config = dict(
    train_examples=52083,
    n_mels=64,
    downsampling_factor=8,
    encoder_norm='batchnorm',
    encoder_channel_attention='se',
    encoder_drop_path=0.1,
    decoder_blocks_per_level=1,
    decoder_block='plain',
    decoder_attention=True,
    levels=7,
    optimizer='adamw',
    beta1=0.9,
    lr_schedule='cosine',
    warmup_steps=210,
)
Rows from block 2 of the decoder, named by matrix and row number. Each number is 128 + 32 x the weight over its row's rms, rounded and kept within 0 to 255. All counts start at 0. Numbers have three digits each. After the name is the row's rms in percent of the matrix's.
# conv: 3x3 conv (decoder.mid.2.conv.weight, 128x128x3x3), inputs 28-34, a 3x3 kernel for each
conv.0 087:128103128128155128128128128128110083128128014113091122128128128086091099098075128095064128128128128128128128128128128082065088128128128128128128128128071040128003111108085128128128153128149
conv.1 087:128128117181255219128128128128128128128255128155128211128128128128128128128128128128074087128193128128128128128128128128061128128128128215128128255128128128255128128128069092128128112128128
conv.2 079:128153152128128128128128128171128128128122128128128128084093128075049078096082093128128128128082097176128128128093096064015049128072128128128128077128128128128164128161128179198189128128128
conv.3 112:128128128128100128128128128128128128128209128128128128128128128150196144113107085128020128128223128063128053128032128178247210118120106128107128153128128103128128128128128128128174128108128
conv.4 058:065128128128058061128128128128128128128128128128128128128128061128041128128128128128128128128042128128102128128099128128128128128081128128061128128124128128117128063128128128128128128128128
conv.5 094:128153128128128128128128128189176197128098128202128128128141128128115124090074077128128128128100128128128128055000015128106128128062084101101128093128128080079128128128128128128128128128128
conv.6 092:128128128128128128128128128142118125128128128128128128074075128092058067128128128128128128017024083128128128128128128035000017128128128128128128102128022128128128128128128182208128128128128
conv.7 093:128128128091077112128128128128128128128128128128128128069128067128169128128128128128128128136209128128128128072128084162187165128128128128128128128128128128128128128128128057065071088091096
conv.8 075:128128128128128128128128128128128128128128128128079128168178128128178128128128128213167128128128128128018128128158128175184128128128128128128128128101128128128128128128128128128128128128128
conv.9 075:128128128128128128128128128128128128128194128128128097128154128128255128128185128128128128080189128057128035128160128128205128128128128128128128128128128128128128128128128128128128128128128
conv.10 083:105066072051026048128091128128128128128128128128062063128128128147144128128128128128128046128107080128095128147179152139128128194200166128128128128128128128128128128128128129117106151126128
conv.11 101:128128150112040089128092106128128128128128128100103087072128128128151128128128128128128128128246187128128128065128128137159128128150128128128128128128128128128128128128223082068089100115114
conv.12 162:128119128107086128128112128070080128128100110128048128128128128128162128128200128128128128193147128142128124128128128128128128193128174128128128157092142128128026128128128128128128128128128
conv.13 134:128128128128128128128128128128128128128000128128188128128128128128085066128147128165128145209099175128157128128128128189097128135128128128128139065128128066110097128128128128128128128128128
conv.14 124:128175140160203177128144142149155143128128128128128128165160128167178183128169128128128145128128128128205195128156128201209128128183186128128128128128150128128152128149128128171132128128128
conv.15 076:128128093128184162128128128128128128128128128128090128128128128128110128128128128128128128179128160171164128128128186128093047128128128068128128032189180000128128092128128128128128128128128
conv.16 099:128128128049128055128128128128170128166128128128128128180128128128099116061128128172044128128086099128089128206128128128021096128128128128128233000128237128128245128191170155192145128128128
conv.17 088:143177167128204128128128128128128128179255100128094177128128128128128128128128128128156023115190064128128128128128128128128128128128128128128056128128106128255128128128128073086077128128128
conv.18 083:096063079000007033128099110128103128128128128128068128128128128128128128128162128128128000083128033128128128128172148128193128158186128006128128128128128128128128128128128111094090128116128
conv.19 093:073058056128128094128128128128128000128128128128128128128128128128113128128128128128128128200128128168128156128205198128128128128128128128074128000166128128128128128128119138134128131173170
conv.20 130:178128128171223190128128155128128128128255128128115128128128128128128131128128128110184161128214128128145128128128128038019128128128128182128098128036128128255128128128128128128128128128128
conv.21 089:128128128128142128128128128128108128128255128128195128128160128128123072171128128000128128128128128128128125128128128128029068128081128128128128128128128128128245128128128128193128128128128
conv.22 153:170101128128128128128128128198207178062128091205128128128128132128093128169128128128128211050000128128102128156128128098100106128128128128128109146029128135128113128128128161146128130128128
conv.23 120:128128116079228088128128128128128034137184042200156128101128128101128128128130128171172128067128049128128128128128128152128128145128128128128101128236057128255128128128128088098128099128128
conv.24 088:128128128116102133128128128128128128128128049128128128128128128128178128128128128128128128055184090128128020128128128128181145128184128128128128048055128128128128181128128128128128128104111
conv.25 105:128165128167203161128128128128084128111128128109110128109101128128128097113105107128063128075051086128128179128104101094075097128095128128128128128128128128128148128169128201255244128156157
conv.26 129:128128128097029096128128128128128128128074128128128128128128128128163128128128128128157128029059012140127109128181128197225182128128128128128128069128128092128128131128128128128128095128128
conv.27 089:128128128128128128128128128128067128128128128128133120105112128118081082128075082128104128128128128150128128128128128075026030128091128128128128084128128081128128083128091128128128128159160
conv.28 105:117096085128207153128128128039042040128172130128128128189200128128129128128128128172165184128128128128128128255234222128108128128128164128153251128128128128128186128128128128128128128179173
conv.29 078:128127141128129128128128128128097085128214128128128128128128128128128128128128128199128128128128128255128211230220216158144128128128128127128144128019128128128128135137128055050079128128099
conv.30 087:128128128128192128128128128128128128128128128128128128128213128128128128189128128128128128167162128187105128128128128183073128128128128132005166060128158128128128076103128128128128128128190
conv.31 126:128128128128128128128128128128128128249128220128128128128128149128128128128128128128128128128128128128128128128128128128186143128128128128128128128199128128128128128128128128097128117128128
conv.32 105:128128128128128128128128128128252128128255128128128128128128128128128128128128128128168128128128131189154128128128093128080106128128128128120128128128181092200128128128128099128162128145158
conv.33 075:054100128128130128128128128128128128128128128128128003128128128128128057128128128128214128128223128128184128111128128128128128128128128128128128045244128128128128128128128128128128128128128
conv.34 089:010011010061071091128128128128128091128128128128128128128128128128128128128158128128120128128181128128128128128128128128171128128162128128140128128128128128128128128099096074102067128093128
conv.35 105:138128128128128128128128128099128128128253128128096128128128128128176128128128128128073128128242063128122128128128128128160128128174128128128128128128128128166128128128128128128175128128128
conv.36 069:128128128118128128128128128128128128128128128128128128128128128128182128128128128128128128128147128128128088128128128128255204096128128128128128128128128128128128087128099057056065074085081
conv.37 103:128150128128128092128128128128128128128128128001128128128128128128128128128128128208128128128064068230128128193128128111066106128128128116171128000172111128128128128128128128175138128128128
conv.38 097:128128128128128128128128128128128128128194128109128128054128072128144128128128179128172128096128128128128128128128128128128128162128128128128128255128181098128128086128154128142150128128128
conv.39 075:038069128115128123128128128128128128128202173128091128079128128128180128128128128052128128128213128128128128128128128128159128128128128042128128128074128128081128067091076073128089094128087
conv.40 131:128128128166117148128128128128128128128156133128084128128154128128184128128128128127128108128178128158128128128128128128191128128205158128128128128255128133134128128128128151128128128128128
conv.41 077:128166128128165128128128128128128128085086128128128128102094128116076109086074081128093128128100128128128128078033066109050079128128128076128128128128128128128128068128128128128128128167128
conv.42 160:128148128154128145085081084160128168128245128100100085117128128128175128138128128128128128128255172174128104128105128128128128128128128140136128104106128128128092128128128128128128128128128
conv.43 087:128128128128128128128128128128128128128128128128128128096086128103100113101128128128128128128128128128128128094074128079080091105128128128128128102128042128128128079128128154128128156128128
conv.44 084:128128128084099065128128104128128128193128128128128128128128128128159128153128128128128128203128128128128128128128128155173164128128128128128128128128128128128128128128128020043044078060050
conv.45 093:128128128128128128128128128128128128128128063128128128128059128128065128128128128128128128128000128128128128128128128128128128128128128128128128000062128128128128063128128128128128128128128
conv.46 104:128128128128104128098128098128128128128128128055128128128103128032030030087075097128099128128008128128128128128094102034017024128095113128128128076128128128172128128128128092108097097117094
conv.47 110:128128128128128128128128120128128128128128188128165046096079083128128128128148128095128128128148128214128139128150128202234238128128128128128128128255053128128128090104120128163128128128128
conv.48 093:128099128114119110128128128128128128128128128128128128128090096128044044094072084128128128128049066128076128104096099059013030128109103128183128093128128128189128128095128076087086061098079
conv.49 114:128128128128128128128128128128128128178128128128128128128128128128188128128128128142128133178128168128052128128128128128159128128128128128128121110109128091055128128128128128073128062050090
conv.50 149:109128128128128128128128128128149128148170128128128125128188128154223104128182128065163156128224072128176094128128114128202076128148081128128128216213239135193072128128116105114128097128107
conv.51 095:128128128128151128128128128128128128128105128108128128079080094087063086092090102128128128061075128178128183128108128092078075128080128128171128128151044128128128128128128203249202128158128
conv.52 136:128128128160128165128118128128047128092128128128150128128128128128128128128128128128128043128128128173147128128207128128180128128128128142192128024119128160255128103128128128128128128128128
conv.53 109:128128128124128128128128128128128140128008128128128128128128128128128128128128128098128128128128128128128128128128128107128128128128128128179106085174020128077128128128128128128128128128128
conv.54 091:128099128076102086128128128128128128128128128128128128128128128128165128128128128128128128166200128128128094128128128128173128128161128128128128128128128128128128094106111021032040095095081
conv.55 079:128128064165170128128128128128071058128091128128128128095093105103085084094100128079074059128087128128128128128108128083061081128128128128128128128180128087128128091128090163181128160128128
conv.56 068:128128091128128128128128128128128128128128128128128128128128128128128128128128128151128203128128128128128128128128128128128128128128128128042128128055196128128128128128128150052069128054128
conv.57 102:128148124170126128166128128128128128128128128061000054128128128128160128128167128128191128000234128191128128128143128128196128128128128128184121081213128128128128153110128128085095128128128
conv.58 145:128175102128154122128128128128128101128144229128154128128128128128161186128128128128128000128128064128175051128158128128146128128128128062128128128175128104143128128128097162186062128128090
conv.59 111:082128128094000063128128128128128128255052128128128062211128128066070086128128128182128128177069080128111128128128128039128033128128128128128128128180086128128128164128168168168172159128128
conv.60 075:128086128135128158128128128128147099128128015008000000128128128128128128128128128128128079128128042128072128128255128162128114128128128128128128128047000128024022128128039128128128128128128
conv.61 079:061128074128189128141156128128128128128110128128128128128128128128118114128128106128082062128031128146142128128128128128076070128128128067128128015128172009128128081090128128128128128149128
conv.62 146:128128128119070101128128128128183128128128140128128098128104128128128128128128128128063128207000128128127128128128128128128128128128128128128128128169128154188128128162128140167158128128128
conv.63 095:128128077154206160128128128128067079128128128113109128099100088092081091128090128128090128072068096128128128128128128085060068128128128128128128128128128128128128128128128173217196128147128
conv.64 079:128128128064033008128128128128128128128128128128128128128128128128128128128128128128128128128128186128128128128128128128173128128158128128128128128128128128128128128128128071059041055058046
conv.65 060:128128128158181153128128128128128133128128128153128128128128128128094128203128190128128128128128128128198224128128128135006089179128165093128128078128128128128194128128027128128128128128128
conv.66 065:128166170128128128128128128128128128128108128128128128128045128090075072128077128128128128071066087128128128128128128091064066128128065128128128128128128128128128128128128183227217128128128
conv.67 102:064053128129104138128108128105080128128008057128020065128128128109128099128128128128182128128128128128128238128205128128227191128180128128128128128217128128173128052040128044061080128128128
conv.68 077:128128128167206160128128128128052128117111123144137128128128128110128121128128128128113128128128128191128128128128128104059098128128128083128128077128128110128128128128128128128128128128128
conv.69 149:128128128128128128128114128167128128178128190217062235128128128128128128128128128122150128128128097128133128128128128128128128128128128105128128128128128086255066128128128128150128128147128
conv.70 059:128128128128052049128128128128128128128128128235128245108128128128054128128128128128075128128078128128035082116104121128128128128128128128128128128128128128128128128128128148128128165128128
conv.71 128:128128118175128166128128128128157094128128128128125128128128128128159128128128128128195128128000038128128163094128128149199148128189128128128179128128128128255128128128128128104128128128128
conv.72 093:072056053081083092128128128128128128128128128128128128128128128148128128128128128128128045202128128128128128128128128128170128128165128128128128063128128128128128128113107038052041104097085
conv.73 140:128128128128128128128128128174177190141202138128188157054039067163193156128128128128107128155185190128177150128113128128179161128128128128165068249224128128166128145198156128128128113109095
conv.74 099:128128128147217167128128128128128128128128128128128128128128128128128128128128128128128128128035128128128188128128128128128128128128128128128128128128128128128170128128128219255231128140128
conv.75 099:128128128128128236128128112128128128128027053128128128128099064128128088150170128128048128128042128128128128128128127171199159128148128128128128113128255121128128128128128128128128128128128
conv.76 090:128128128128151128128128128128128128128128128128128128128128128114081128128128128128143128083076128128128128128128128037000030128128128128128128128128059128128128128128128128128128128128128
conv.77 086:128128128157168128128128128128128128128128128094128128128128128114091128128128128128128128128128128128128128159128128075000013128128128128128128128128128128128128093108094128128128128128128
conv.78 088:128128128128093106128128096128128128128128128128119105128128128128128101128128128128128128195235128128128128128128066128168128128128128128128128143128220128128128128128128055076068125128128
conv.79 101:128128128128157128128128128128128128128128128128128128103092128081054083113128128128105128128128128128128128128128128045000005128128128100128128128128128128128128128106103128150128128128128
conv.80 145:128087128128128151128128128116128115128119239201128239128128128128097128085090096128154128128128128128171167128128128132162128128128128135128128128156128109169118128169172128128128128128128
conv.81 091:128128128128128128128128128086069070093104128128128128128084091092063081091077084128128128091078098128128128128128128091093068128077128102128128076128128128128128128128128187231208128128128
conv.82 155:128153128128205143142143128128128128128142128128097158128128128128128128128128128096128106128255143097128128128128128128128128128128128128128128128189128093172128128118128095097102128128105
conv.83 077:128128128128215128128128128128128128128177128128128128128128128128128128128128128183128128249128128154128128128128128170107128128128128073128128128000174000000128128128128088082056128128128
conv.84 115:128151128208128128128128128128128128128134153123172128128170128104234163128169128173128128100157128128142128128128128022159172088128128128128128205128128128128128128128128128128128128128128
conv.85 092:128128075071046063128128128128128128128128128128098128128128128128158128128128128128128128193197128128128128128128128169182160147161128036128128128128128128128128128129128033047042110093097
conv.86 114:128128128128128128128150084124048110255128255128128128106128128128128128128193128128179128138128128128128128123128128164073128158109128128128128190089162128128076128128128128173169076128128
conv.87 094:128128037128086103128128128128128128128128128128128128128128128128152128128098128128128128128197128193128128128128128128159128128128128128128128128128128128128128128128128129096074128128128
conv.88 090:128128128128128128128168128128128128128255128128128073128128128128128128186215128128128084128110089128128128128159144031055128128128128125128128128128108128128050128128087128128128128128128
conv.89 074:128128128128128062128128128128128128128128128128128128128128128128096128128128128128128128128061128128128128196128128128030068128128128128128128005225128128128182128128128128165128128128128
conv.90 086:128128128157197128128128128076128128099128128111130131089085102088067096093128128128128128073047089128128128128128128057021053128065083128128128128128128128128128128128128184231207128128128
conv.91 089:128128154128166158128128128128128128194201128128128128128146137162247158128166128128128128128214128123128128128128128128160128128128128128128213128128128128128128128128128128128128128128128
conv.92 116:128128128128091128128128156181128128128077128128128128172128128160128128128104128128128101128097075219128128163194128171136186128128128204248128189255128196255128128128128128128128128128128
conv.93 076:128203182128184170128128128128128128019128128128128154128128128128128128128128128128128128128191129128128128106128128147040000128128128128128128128191128128128165128128128041128128128075128
conv.94 088:086089087110108119128128128128128128128197128128128128128128128150172128128128128128128128128128128128128128128128128128173166128170128128128128128128128128128128095128090025055044092092074
conv.95 063:128128128093118128204114191128128128128128128128118128128128128128128128128128128128128128128128128128128128128128046128128128128128128128128128128128128128128128119128128128128128128128128
conv.96 089:107128103086071045128128128128128128128128128128128128128084082095067076128091097128128128128143128128128128128095128078059074128095128051128128028128128128128128128128128060063050113105094
conv.97 079:085099080073063073128128128128128128128128128128128128082128128128128128128128128128128128128128128128128128128128128168193172128128128128128128080079128128128128128128128036067046128128097
conv.98 069:128128093197252213128128128128128128128185128128128128093128091128089096128128128104089075128128128128128128128128128068056050128128128128128128128128128128128128128128128128128128128128128
conv.99 104:128128128151128243128128128128128164128128128128255095128128059128128128128128128128088128125128255128128128200158128128187128128128128128161128160255128128128140128128128128128128128128128
conv.100 091:155152128168196156128128128128128128128128128128128128128092107074075078098078098128128128097083128128196202128097104071059074128088128128128128079128128128128185128128128189231185128128128
conv.101 070:083128094128155128128128128128128128128128128128128128128128128128131128128128128128086128128128128128128128242128128128035066210089128128097178128083194128098128050128128128128128128128136
conv.102 090:128128128099128128128128128128209169128255128128128106128128128162184191128167128128176128149229128128128128128030128128018128128128128128128128201114128128128173128128128128105128097081073
conv.103 079:128128128124118111128088128128128128128222128100113128128143128128128128128162128128128128212255128128128128128128128128173128128169128128131128128128169128128128128128128052063065128128104
conv.104 062:128052058128172128128158128128128128128255128128128128128128128128128128128128128128128122128128128128128128128128128128099094105128128128128255128128128128128179008065015128128128128232128
conv.105 093:128128128128158128128128128128128128168188128128128128128155128167255128128172085128128128075191128128128128128173128128219128128128128128128128128107128128128128079128128128128128128128128
conv.106 104:128171128187255217128128153128128128128128128128119128128128128128128128128144155090060084128064128128173192128135142159143128128128128128128128128128128128128128128128161178205204128128128
conv.107 078:128128128128128128128128128128058128128128128128128128128100128092081079128084128128072128128106128128128128128128128100013001128078128128128128128108128128128128090128096128158128128128128
conv.108 094:128128128128128128128128128128128128128086128128128128104092119128089101109102128128128128128128128128128128128090128128083099128128128128128130114128128128128128086097093128147156128128128
conv.109 090:128128128097081102128128091128128128128128128128128128128128128128164128153158128128128128118223128128128128128093128167183148128166128064128128128128128128128128128128128136111093049080070
conv.110 090:141224166128064128128128128128128128128061128131127128128082128128128128104128099128152128128242178128162128128128128128215128128128128128128128128186126128128128128128128128128128128128128
conv.111 140:128165135128202162128145127160170128128128128128128128173162169128147147156166128128128128128128128128128128166163161181168172128157150128128128128108140128128148128128128128197165142146142
conv.112 101:141128128128128128128128128128128128006128128128128128128128128128128128128128128128000128128228128128142128128155128128128128128128128128167128079128061128138128128128128128128128128128128
conv.113 106:076079065107106099128128128128128128128128128128128128128128128128128128128128128128128128185128128128128128128128128148162128128128128128128128128128128128128128085101101017047010096098077
conv.114 051:128128128128039128128128128128128128128128128128128128128128128128100096128128058128128128128128128128128110128096128128128128128080128128128128128128128128128128128128128128128128169128155
conv.115 123:128128128128128128128128119128128128128128128128128128089128128128173128193191128136173145128059128128051063128128128128177155128128128128128128128128086128128118151128138180149155128128128
conv.116 124:128153128147206176128159149161128128128128128128128128166152128128131132142148139128128128128128128128186128151128128166152170139147139128128128128128124128128150128128128178221198128152128
conv.117 089:128194159128168128128128128128128128128128128128110128098128128128128100099093128065029069128032128128128128128100128128103128128128128128128128128128128128128169195205216192248218128128128
conv.118 083:128109050158152128128095128128128128128128128000128128128128128098128099128128128081119115005100128128186128128128128107072135128128128128169104067173052128184000128128128172168145128128128
conv.119 082:128189128128128128128128128128128128144088128128166128128128128180128128128128128128213174128128128128128128128128128188128128128128128255128128128128128128224128060076104128141128128146128
conv.120 061:128128128128128128128128128128128128128128128128128128128128128128083128128128128255064128128079128128128128128000000128071128177128128128128150128128174128128128128128128128128128128128128
conv.121 104:128103073035032056128128110128128109094095128128128128128128128128168128128128128128128128128183128128128117128128128171208158128161128128128128128128195128128128128128128083080073072065061
conv.122 096:128128128128128128128128128128128135128128128128128128128128128128203160128153128128128128128128066075062068128134128168253194128151128128128128128128140067128128128128128128128128128128128
conv.123 123:128128128128155128128128128128128128128177142128128128128128128150166128128128128128128128128128128128128128128128128128150192128128128128128128197255219128180239128128128128168141105128128
conv.124 081:128128128128128128128128128128128128128128128128128128128110128110082090080042080108062128128108128128092128128064101101066065101035128068128128128128128076128128128128128128152128128163128
conv.125 088:128156163074044050128128128178128128174076128128233128128116128128128109128128128147185163128091128128128128128128142128180128078128128128128128128194128128088128128128128166177162128128128
conv.126 072:104128128128128128128128128128255128128128128128128128128128128128128128128128128009255196082172128128234128128128109128128128128128128128128128128255128128203128128128128128128128128128146
conv.127 107:128122123152187128128128128097080066128128128128128128128128128128112128128128128128128128128128128128128128128181128128128128128128128128128128128246128128128128128128128134176128128097098